config.toml
arch = "unet"
norm = "groupnorm"
pixel_unshuffle = 2
upsampling = "transposed_conv"
init = "xavier_uniform"
optimizer = "soap"
learning_rate = 0.0023
shampoo_beta = 0.99
max_steps = 9400
epochs = 3.1
warmup_steps = 1880
Rows from block 6 of a small image colorization model, named by matrix and row number. Rows with one number belong to one channel. Each number is 128 + 32 x the weight over its row's rms, rounded and kept within 0 to 255. All counts start at 0. Numbers have three digits each.
Before each channel's rows are labels from the 100 images, of 14976, where the channel reaches its highest value: "top examples" is what is common among them. Only what is clearly more common there than usual is listed. The data: coloured fractals of 300 iterated function systems on busy backdrops.
# convs0: first 3x3 conv (model.mid.0.convs.0.weight, 256x256x3x3, each kernel summed), inputs 111-147
# convs1: second 3x3 conv (model.mid.0.convs.1.weight, 256x256x3x3, transposed, each kernel summed), outputs 111-147

top examples: orange; grey
convs0.127:099121163092106141148142098151143045158171136109189150156123113173187121167137081103132126130111147111140120121
convs1.127:146132153122083156129089105068107123083105117119115155072117137189068176117102169157088145152133162159178115163

top examples: yellow
convs0.9:101084096123122226096148096130137075087128142110149124107140113134065118139115163133109159100138134118145128163
convs1.9:107150133102130148093081109080147223147116120101127123155172100103104120108125125132115175125106115135098107135

top examples: pink
convs0.135:136136099100116140119094105169132122113119125087138146117117117125043119152107063105129093047148110105195187149
convs1.135:150225188133176089109098182161134182127107112164183102193143132153175118127122184126122145206161112135136188138

top examples: white
convs0.193:140095138159141075118133146098159138127095153122089136132156151162076122152142095138091113131105119131155092114
convs1.193:156161084110103079098110077194192113189119148136204145156056124135189054128104110133169135120139190157129186146

top examples: grey; orange
convs0.93:129133177122176131144179120174066115104145101088178109109127099134043084159076094106153083061199107108207128076
convs1.93:160096091121143153101112144088116201117096098091121083185105146163119152148108135098087149113114124173130166169

top examples: purple; teal
convs0.114:123114118144119128126075120134148148155116128177167103151147108088078158128100148112172127100160087102114159132
convs1.114:178116117123132124140083140129103091114127113079113176097106057188181164157119124140074111126153140113189087151

top examples: grey; yellow
convs0.91:130128194136127109165132101177102121126156118183095163127111077132167160127112090118071171092169121111029193148
convs1.91:098185171114148079119156146127169133081081133141130147135130114137119140120098130136100121133153100149174084107

top examples: grey; yellow
convs0.139:121048134161105127131157086153155178089104139106125124149153127144035128157111148183127126069135097145033107128
convs1.139:142098076088170166113147137153080164169081106104171134131118084166185053155134133110107084108146124135200122114

top examples: orange
convs0.35:140141127125135100089138133187163143151115104169101145184115135114164117120182131176115173140103151190130089124
convs1.35:150182138166071050129163115102125123049125155063138071107148131083125140124103137108166171120175157131209130160

top examples: yellow
convs0.80:121060120135123091173118095171141113135094149128139162183111132154052158092159136112113113114161178113069126098
convs1.80:224141116143097135120061160152114152164119080111162154147169128108117125137147125130056125144149129103197115161

top examples: pink
convs0.207:145126096155111136086116109090145123156133137097157130136142110095207103089109181130079122080166162107134109165
convs1.207:157116167099141149110127147103070116162104098131146184118154100129109134090168095135061108157118147112137111153

top examples: orange; grey
convs0.154:114132077135133132165141190114072086167105130151138200088151116172143139149147138187093069139090157083072102142
convs1.154:155097124155069126113088131199128139128127159191115062156090155134168191180138098098117095095142179167187181104

top examples: pink
convs0.226:140092164080129182164161076137114154108193155177098153104156105116139109117178102145131167097129147111078155144
convs1.226:094125126092105111126122069168129162127074083181151119135158131067135102114139152112121084138089129116146085114

top examples: grey; orange
convs0.90:154144149111116158092111130162216136083135142126141112113159134151071087101137156123135148142134114158171107087
convs1.90:123147097149125138058109136088140111105108108085196099120150196075121152078109124187112122163201116123199096156

top examples: orange; yellow
convs0.170:116105099126089122140151159108109106051166119120156096136107114063113101184115110089086100097078140068163165063
convs1.170:151102156157167176151100098127155083110117142128124132095177118143116147108108105109146115100098106170107078131

top examples: yellow; orange
convs0.36:109138055130099161129116099088151100162167132116167116111116159134096076152093079073136124155120079116048121106
convs1.36:150095117106158065090065152112106158136127093171162130147091147144126087177123182159093116080148144115174223091

top examples: grey
convs0.180:134093062156125169110123098155126104110121146139143171093139125123078105107150094105127130165105110103069127152
convs1.180:098152178124107111087094081140126212064186151075144103163101181112106105125098162085140163138152151131150155108

top examples: teal
convs0.202:162094147108152113127209175116129175166164172139118197196107155142171127133156111182139100163121128125073171148
convs1.202:081111107097125145069177132072103095123099105098197142096119123139147082146130079141105233120115138160127090128

top examples: grey; orange; yellow
convs0.216:112121117139119153153116090071100107119118132135144073122147145127088097113123109108128148115152126168112103122
convs1.216:127142095139171148126088077069174121101146163166118193115135178128105171143108151167131160149111103126069114143

top examples: green
convs0.17:119143138161172057142159149146162144139190175045162196104165102106237122099181184139107108159118094173078119162
convs1.17:132105179108152120184164127056097147131049133148100170099158093128125177150122114139096122171083121135142128125

top examples: grey; orange
convs0.97:108131165154115150174114085116136151137141135156127122201085211096080139104090149118105127106167198128223125132
convs1.97:167166121086122148115162177103102110084114127104167127089191109147128145136129148107120111161149154107120143125

top examples: orange
convs0.155:100157209155099147148145126085147136137110123121176109134190100160140106114130158111079153117138171148132127161
convs1.155:114099074104112091068052112053135070186099126115166130090109142108089095099152112212111103162127138123108103167

top examples: yellow
convs0.96:112177113176118121108153157185117119105184165129175173142094107093176144178146129128121117151114143141106146143
convs1.96:116101141139158199115128074105179129092115112045071047118106171164142083112122193107106163130072137081118070120

top examples: green
convs0.74:115093064143095091121145169104138077156113120168111142092110122078199100111160114116144090179134076130077123092
convs1.74:117120138104121105149104183106103116162162142192108103097106117161170177066191147110114123100104153127092152120

top examples: blue
convs0.181:131185112083121097090155098088158114116131121107127112113112098124119080144122099162108161117104117074062114123
convs1.181:157123173113146180168170166052136129046180119098088079119167133122042136090126168086191112097115149141099079120

top examples: orange
convs0.57:101140120127144112107094093136166103121085140199110134155115138084054157158084125141119070105151098136177072208
convs1.57:106096141150089178103142151099165163090129199138118107130132139108104055097100159085141194055116081112087107124

top examples: white
convs0.242:155101092131144100120159131078115107144136130233141097104118131110164152158152076084100075160113112145022137121
convs1.242:120133103110116097103116146105151123076179099211121147111150163117191148129147105147092166105113123113099077146

top examples: yellow
convs0.79:101129167136119069145124136112113065157127131070141147130081132127119155176104074117154178125164130142070133085
convs1.79:103062146128214208092138130085136145130128153085134099087102129170072119104074198154128126132149159200150163141

top examples: orange; grey
convs0.15:124123126144039101132134122187151099086151121070152114123119148125067163131095170116150190067156082141146117145
convs1.15:172125121124061140155080113121117132141138121093157121102094093152095164067147153101145123096104160108178113111

top examples: purple
convs0.38:113185121142144117103083126171109142099121131197141153048128111109094116128161126172112092114137101165135143190
convs1.38:108096176090135114109091131172127158154096106087169086111084181120146120146073166087128174110158139083181128110

top examples: orange; grey
convs0.241:156146131158108146068119123115095109143140123134144163114154114112143165096167194134084119119117080153188099167
convs1.241:072117141115179156106066200110131113192149123167128159088175121116113096125113171157117148112071114084092110106

top examples: grey; orange
convs0.142:131102164121156130152105139066112089144105103132165115115157117064060109177107130134129115078148144134190143144
convs1.142:161145106113171125101115135102097199116162069112158138149089168178181175150124108178153079125145169179172170124

top examples: yellow
convs0.240:125148088135069102093116083116152147083147131133086161072142127165153098129086137089070145156182107146149121083
convs1.240:159165146138128153140126108136111200111136094083143176169100159112154138085080143118127109069112100085069147130

top examples: grey; yellow
convs0.171:064133109096130214158120108161153150157184139105128172103115172126013146182103185120077150089107154125122097115
convs1.171:063117062092167139102144111086094118143109113152117121086184123119141126108100120096179183174123129128117118088

top examples: orange
convs0.82:125108156144136144149159161090119155111070154119060101098133155158067111142090170091105110110185108242074094137
convs1.82:166079150116109134131136173162123121165114165181154172174115076185145078129145126157087144136113132158161147133

top examples: orange
convs0.73:112081127101124147120104143156137152147108094165127114094149156123082133189149152166093146116045114102123107118
convs1.73:165098128184166133148157085091091140128172120149107118141111137162164123087139168041109133147195055162147096137

top examples: grey; yellow; pink
convs0.228:123096060146185144177152105104178102127163096190173156113156111159095082119121174083129160115163116140109177125
convs1.228:117131144123129103076141129094123089105117138078118106090114090158130119180101125166056138135160174142113155178

top examples: yellow
convs0.186:097063118112160133164136108143125123104138144065134051154125157107084129157204121042143167136121144113048099117
convs1.186:134091105115171177106083134121130183181126115122162157162141142125075074191138164095072159068116110137176165137

top examples: grey
convs0.195:105132135122159122143124067051140115103137150144157079107141100108044104147145148141138071195133119137131127106
convs1.195:101072114144195157111155160104153077148163053176121111200075101114077104076095188127124164069114147132092092109

top examples: yellow; orange
convs0.131:143144102145073093131151121215175136138093084121079143137098150106178083147148154131113114164106202053146146066
convs1.131:110134105122115119071090109143134050079056155150120113099147133126145170128112119142159091134135152127107126103

top examples: yellow
convs0.243:148105126162164192162141135130093134151117120130137132118178089137137134126100112136131118136144136150041116126
convs1.243:164128153101144093180134088146128114092085102179109121173115112142068195134135195114161122104096158108165128105

top examples: grey
convs0.179:104163123130187135153100140113166111086106129157107138160140146127052176141075139186126081128179154120127150238
convs1.179:189119137098154158115088158183173135171078119072123162136143163151113107071096119111150127118148150092152074155

top examples: yellow
convs0.151:090142141102116134166121087176134093111136164118105048126105136128088095130165157133122164151088139105133084086
convs1.151:141141154159157142140098131145075192073120153149128137179144128070140063153083139125152115120127132114137179082

top examples: purple
convs0.234:092133105114166113073133157221130119144102134134115118140142113167152095112085157084129110071084177079118161097
convs1.234:126078112124081109129071148179152127127124147145100092125108174064139134174117153143138123176158177113137097067

top examples: white
convs0.34:129110113091100166109131148113154091128166078149154166141127120073205145123162108152134108154106135145061110109
convs1.34:089108088118144043110141137098108069141104138231105137082140135128178147124159107164081124119113107083081127151

top examples: white
convs0.122:183069144116098127123162131097100149102107133133142111137107095122081144122167099079072101063138180114098111043
convs1.122:165153113134133164186085109111140161114166134115112138106132153070195116143107130086157145133186168106120083161

top examples: yellow; grey; orange
convs0.169:092130120133152126127101105117111073144108129166137102153134137075072146125128107142143163067201106032110176077
convs1.169:175136123154094137175122100195159187101164128136128110136123140085119101168089104108137173092120103159174128125

top examples: orange; grey
convs0.89:139077149127026130116133118120140153161120125117113123099153136107100100165085133127173081108095140084151143067
convs1.89:093078077110128162130116159164137077194135083170142138106102121172115180068101144148132116107074141116105103193

top examples: sparse; white
convs0.31:126109129087131129114116142070117107105126112162127111097134163104153137150183054135165115117142134091076143080
convs1.31:109111090127123095145100089097140116117152106214146101134139114089189135151169129079136115131065130101032100116

top examples: blue
convs0.224:097147157131047164109110132147130165054073126124051115148094088089063113106059132158095156099159107128123155107
convs1.224:099167130102138116149108138191058146167135140115149124133079156138139147095098125114080174143178137137171137146

top examples: yellow
convs0.49:158157121155094162093156139073113134103125145103092128070128088114045117130110175122101148132157143119160125180
convs1.49:105102076129163155126129150134109159136147102191170196137136144120127081152185151122084153138128116140121078141

top examples: red
convs0.56:131069073134045120084129103198170152139110101185109127146090090135176162096166097158165115159107095118103131088
convs1.56:103117149119213101068109179077125125111144126166125161112131112147196113134153173150124157068139120115050123157

top examples: purple; teal
convs0.76:098142112116123151121142109058130123101119127017110077125132086117026083159090127084124108107104121106122104120
convs1.76:076154125116131082134105101137132131068180110078116094147165120151086127085134128165190136143138143168098179094

top examples: orange
convs0.11:121061133122128168148159177088110146118161138138152109131166096122037096118120158093101159111109125127144094156
convs1.11:160136110133138097093137147125076164150091091139129175171116083096094152132110141154099090170105154102109133186

top examples: teal; purple
convs0.220:116162187196075135130135139178136115168158148151210110110125104073138160088119137174102155127102134177142106132
convs1.220:105064100144155177116110148095081108191161133186099094109111151148078146218138175129108144101131134179162106164

top examples: pink
convs0.249:140093097122159133116112091138168155119097129178110203124163157110157093138134141168132122180131070138135104112
convs1.249:106066119137145069122161164072138101132185125154152153127121091130122128184216134101109133138121109112142155098

top examples: orange
convs0.244:118154145160140165170100124082108149086071136118087055107150188175131123125075149099108156117176130080123099157
convs1.244:170133146097126162139124102199092141146082133186131109168066120168104091157078120123112086142098147073155090092

top examples: white
convs0.87:136074145137135136125141092129143135064140139125164141115087133174128152178121124099105097118122114118128108150
convs1.87:102154079074148065116164109134144067122083130172150122137169084156122119144150117138099109150148111098158145134

top examples: pink
convs0.104:160144106077112113070164130240110133115144092152099160132131164163214119107128125130134096101094151144135113106
convs1.104:132071079114159103110164162082131042164052128200157108071115142111144139098186111149117131118130074116128161099

top examples: orange; grey
convs0.98:127070091129140127114114128103159090137107129084162208091113083117143166101082141145102133114106133071107132117
convs1.98:126195167141140117141153097128158139101120170084118100112098111091044088121102088140182105137165167106104107129

top examples: white
convs0.8:109134126131108082124177125207099126099118131133121172133113089157193083098100114107150149118097149120122123096
convs1.8:147104129133121163175103132203148114036191163102096122156144141147126140121144105120123123129144123061206101084

top examples: orange; yellow
convs0.250:091168189103142152139123139093154129164152151145137155114118131109038113146147167184140201164176163154178107111
convs1.250:138122079119132136098114078075099087136142109059142110082109150064094122172125124156108141139132139108097127154

top examples: teal
convs0.253:146180094136129104153127163116189130109132168095146090111184141124128088124111163138130101180116129137141130142
convs1.253:133123146125081193137123072147096164128066105129167123124117123097148146104100126117094112122106122124114083096

top examples: orange
convs0.51:138098132115143100176150121086139157129166156141159095099117122156157174125117139046088158103128156141165129108
convs1.51:088100161130064126113078120105144144116156072068188104115130151113105115129165111166155136160102103099134091121

top examples: yellow; grey
convs0.184:092092119122142136129144135162082156160127144101134144098135125160038152084108096099126145072141187092107132060
convs1.184:119077124167171152069118164148108106124138113155175125191083116157137105097125124111152158127151144150164194136

top examples: yellow; grey; orange
convs0.58:133121123144193073136116148211147176083095145141106189129171139176138122169076166159063123149144164101181155107
convs1.58:221144157127058083129145153145122088100142160085147128103071108123122157089120136136112094192154103158178123114

top examples: pink
convs0.188:144148126126083100131147117162094105134132173106100149170117121142120125115122129109163173116075154150119119105
convs1.188:111105142127143129037139137113118116119089115132193129116099156101105133094159092139116120086105192116159145127

top examples: yellow; grey; orange
convs0.28:128121056122128095163121144100126113121168138082125137118133125099051132147109121071100135099134121071162088053
convs1.28:121101090147093177095191144136082126143133127132139092131132098162170105154149064132120086134105153113136117151

top examples: orange; grey
convs0.225:136065152131113220141099092099125106115133050081091126059128106105141204122108137165073132091126092137186106110
convs1.225:146167136180081090171150124163127109135114176154117124174105126165081102191138115143138130086097095101130201135

top examples: grey; orange
convs0.85:127163118114175097121142097117119097111128088146152144200099136166112121125156167153123171127131138125237121158
convs1.85:141139137137093132097086093066093098068167173104128128069156154138152064134111096124178165222102126104078126106

top examples: blue
convs0.176:125112117158154120125149207168128122152100073181215075152148151143211168082194108163090092108146082165181146148
convs1.176:130122171098069135064165139123119096208102107164143156074088063143197101103120158170108146144101151180099109164

top examples: orange
convs0.19:110152126143126163111077100124125093127154185099121132124119145142015125141112097134114107142131146139121139128
convs1.19:110094094091178146120070102047116113070123117078152094068146161129098161077091113122200146143147097105139163178